Weights of a small contrastive image-text model: 8.06M parameters.
Rows from block 5 of the image encoder of a small contrastive image-text model, named by matrix and row number. Rows with one number belong to one channel. Each number is 500 + 40 x the weight over its row's rms, rounded and kept within 0 to 999. All counts start at 0. Numbers have three digits each. After the name is the row's rms in percent of the matrix's.
After each channel's rows are labels from the 100 images, of 14848, where the channel reaches its highest value: "lies over" is the class under the peak; "strongest on" is what is common among them. Only what is clearly more common there than usual is listed. The data: made-up ball-and-stick molecule models.
# r30: branch 2 reduce pointwise conv (encoder.blocks.5.r3.0.weight, 48x192x1x1), inputs 0-191
# b30: branch 2 3x3 conv (encoder.blocks.5.b3.0.weight, 72x48x3x3, transposed, each kernel summed), outputs 0-71

r30.34 097:537476583616549496577417596562516540521487519586478510510514531480519531577561531513530490498552504520611468538534528555526590511480552505544540563408425510485580481591545437477514507441545556497509528471432514510530503498451518499528500530504448472391455497501530503525534512502531579497549513534524501491483495580506521470521469452438500509585534499454507483417473497491479502509495512519474494465507507475456475447485491477482482515494502484502492480529486504509495520555491485466514527498383520531483446509520536495547425513510543519515514485508525489581514562498485504569
b30.34 116:441475445416454485525484493449404544499518476510430509461546460469465540432472494442517462536474486451467536461487478444509539499511477437469513450548452464497507520452461498538447458537485453536565540465543578497488
lies over: yellow ball
strongest on: yellow ball; balls: twelve

r30.11 105:420422498437558540469405518505513471501725462507507523482563502498465543490463583529473447462472498464497565413509577523529514550460516591549513507465511543486573523508442568540476444517499454465483481514559516478482510523475517449527484470483436458524466472554499500452565488489498517587453533460466433465548438412572471497467527505535525483580485525483467454502479486490561503531490489512473531496509473488537475474483459552530483481500493494493484489514494505542499456454499504505515523472503457459502466472473480498574546496498536452504510496579487462533480486490507499489
b30.11 121:456503484443467482539450467463434503440527476471422492488482469499431498457499496463507447578481467473506561492482483413451517467440512442477461461515471499475468525484495530422471456440576443481529543430440489476485
lies over: white ball
strongest on: dark backdrop; space-filling; balls: twelve

r30.33 084:474412555457484424464404532565457508420442553575417516459542480453515458484514476499413626399518450477511423522562543519497544512442478521484470435510527498482493490475503495520497506494496489521470526523466532513490497553462473478455521482480521516489478510438502505577481459453516480481479476534483532476518453527459505528519498546537460531469469529513523465563549517465471476486506481565452461528537470492462522500465490476603524485460470527468451549471446508467473573520566465506419491453523471431454529558526498507547482535470458590491518541497491478526451595518494443562
b30.33 075:606472517493529451445556464499547473487530601412491474499507488503564509448515455517573512535478534523474526535464537544504550538513509510493555574472518507582564503521498526515506573529518478529517544561529507555489
lies over: red ball
strongest on: red ball; small balls on sticks

r30.37 109:611504386471470515477559516467521569561531517522499555525547504497524475562482527476516471465566536502549502579546546494542527515509514574531499563519545471548499432467550475536458525511471480540528492469462518512534492515504471492514518525513518478563528495510510504429568481459489516523439516517514457548461513575486529516550489521552487480589509536454540481406465488490545491515516495490493457343427431520536481477441498494517423497483472474466519569470361419496510535483497463431505489520535528524511499515525517520556541508557461489531498531451439456455480504507487538512
b30.37 121:424455475413461474506515443454439554490460462463451532513493455439484423471475469455472453491494486473482471457487500469469472474489521486517466478604476585493455478496517482459520472484491484545495513443395520549453
lies over: green ball
strongest on: green ball; balls: twelve

r30.18 090:586464563572524505486451541480528581523425507484547413520523509523498477643543529573500444480541487503530501485522560507544478513503563544493496469455447511550464448499502469463479492524518511484512503500459475496575525525420508543500509505476417501480510534506459482523478509550566422499516518516524447530461500493438487502507401503504480497498506487488476545432476506487460540489541488525486475491478501519519524448416535532512457492522472490470480515456363470490499478481454489483495510408376484531490512504501491481525564466491561507534423559431538484537509481566541402533
b30.18 113:526491438506498524525424515460487558547486488519445562417523487421445503523453602504447480543551471482502503478486533457486529557535450484457539440506514493481489485452419468512449524536500452473485507427510433501542
lies over: yellow ball; blue ball
strongest on: yellow ball; space-filling; balls: twelve

r30.47 111:606457366464448523542453585509542485541466480523510466485476455455471493547492508459496515557452529502532604461537461463523472457491520516483529483480499433436525573496528576492577478490576459438458491494454503499460523511537525490465520498527431551541451597518454473464506509489520452439556456503507435515537472569447540480525430482465486577487536480501528510475461453475454517450490500501503488434502534529546473486452490510509567480454539497505541491419454461470496463520512489514445461499481462523473466523488535476420496467482526516450522474436582534411496514458509490443
b30.47 113:555510516457478509498479470542446493507565516576547462522459532512464403534423528539503477511529489491463566522466447522509478469535448484502526453484536443398433487504515451502556449501439473439556462464485492454499
lies over: yellow ball
strongest on: space-filling; yellow ball

r30.27 098:458486487489532525486427555486500503509459501528548459436453511564523498615497483513547501505494517516585521486535453529533528511448525534511536494480447463506458466477493506462471485556455504485514491497482446484484469533454447503458495499505463413417475636512394474438489467500476387453440450446523496510427451464466444503529461514421486464452489499480486443449513520532479491487493511570498540477529500490518505452458520511571623485488514527462525490504487487458516493475491495514491501449431480465486556521490506500399451459491606492545542534493543545524568456514556480519
b30.27 107:486493475534504484572471486570475544564542508514526463507497585472473495489500529481518545473438499505503529549389418508461537497494486484486474475445565494518495548554451430468532476529440534405531476489468460428514
lies over: yellow ball
strongest on: space-filling; yellow ball

r30.24 098:496631469523436578471404466465505499487487468527616462457524499621514521534502476477466446559448514515520495458491487444458479433577465527459476589484506487519491491528502500529454520532503481524529526561491448461493506536440491552514498505500467499506527506478453484488503501477490482495528543527515460592454487512496541446495502528485508441538478485486507550516486529477501480456504520519472480587503647507532478548548499507524464450536488491528482444470478460515521537572541487502490456574492554515516455454496501451567563426475465436463481462435506475433537560491447428467
b30.24 131:477458415490470473409469470537483390370466484493509498455515490475477522492472431509472512433484478562492412445505500494491496493463552507466533501513509487470456567507495504528472538442481472494496525511499476577460
lies over: stick
strongest on: small balls on sticks; branched; yellow ball

r30.0 096:502540514527540430519465560437515521489459453493507582543488545494511519612458457466482544538443559447564561511506431468495514552458465550474499440404523471479513466418520479519478492474479474503478501530517491506521507486509493508514499498543474465424526717489508511517505532520531544515481482517492470544462521552483398488540512519502528443525478494395497511502469522441457515494482508577519485464474528443510485464497522473462520544550518464566478474527468528550465516507503513519512515440487452481500525514504519485422536450494591539516546583458509471464460478542511531480
b30.0 100:520549465461514509454490562465519475513513521467481459440414442518513478468524528527511582450518499438491506498394461495489433424445438465464498474458468485451513572518511464437474463533424484466519469477476502464465
lies over: yellow ball; orange ball
strongest on: space-filling; yellow ball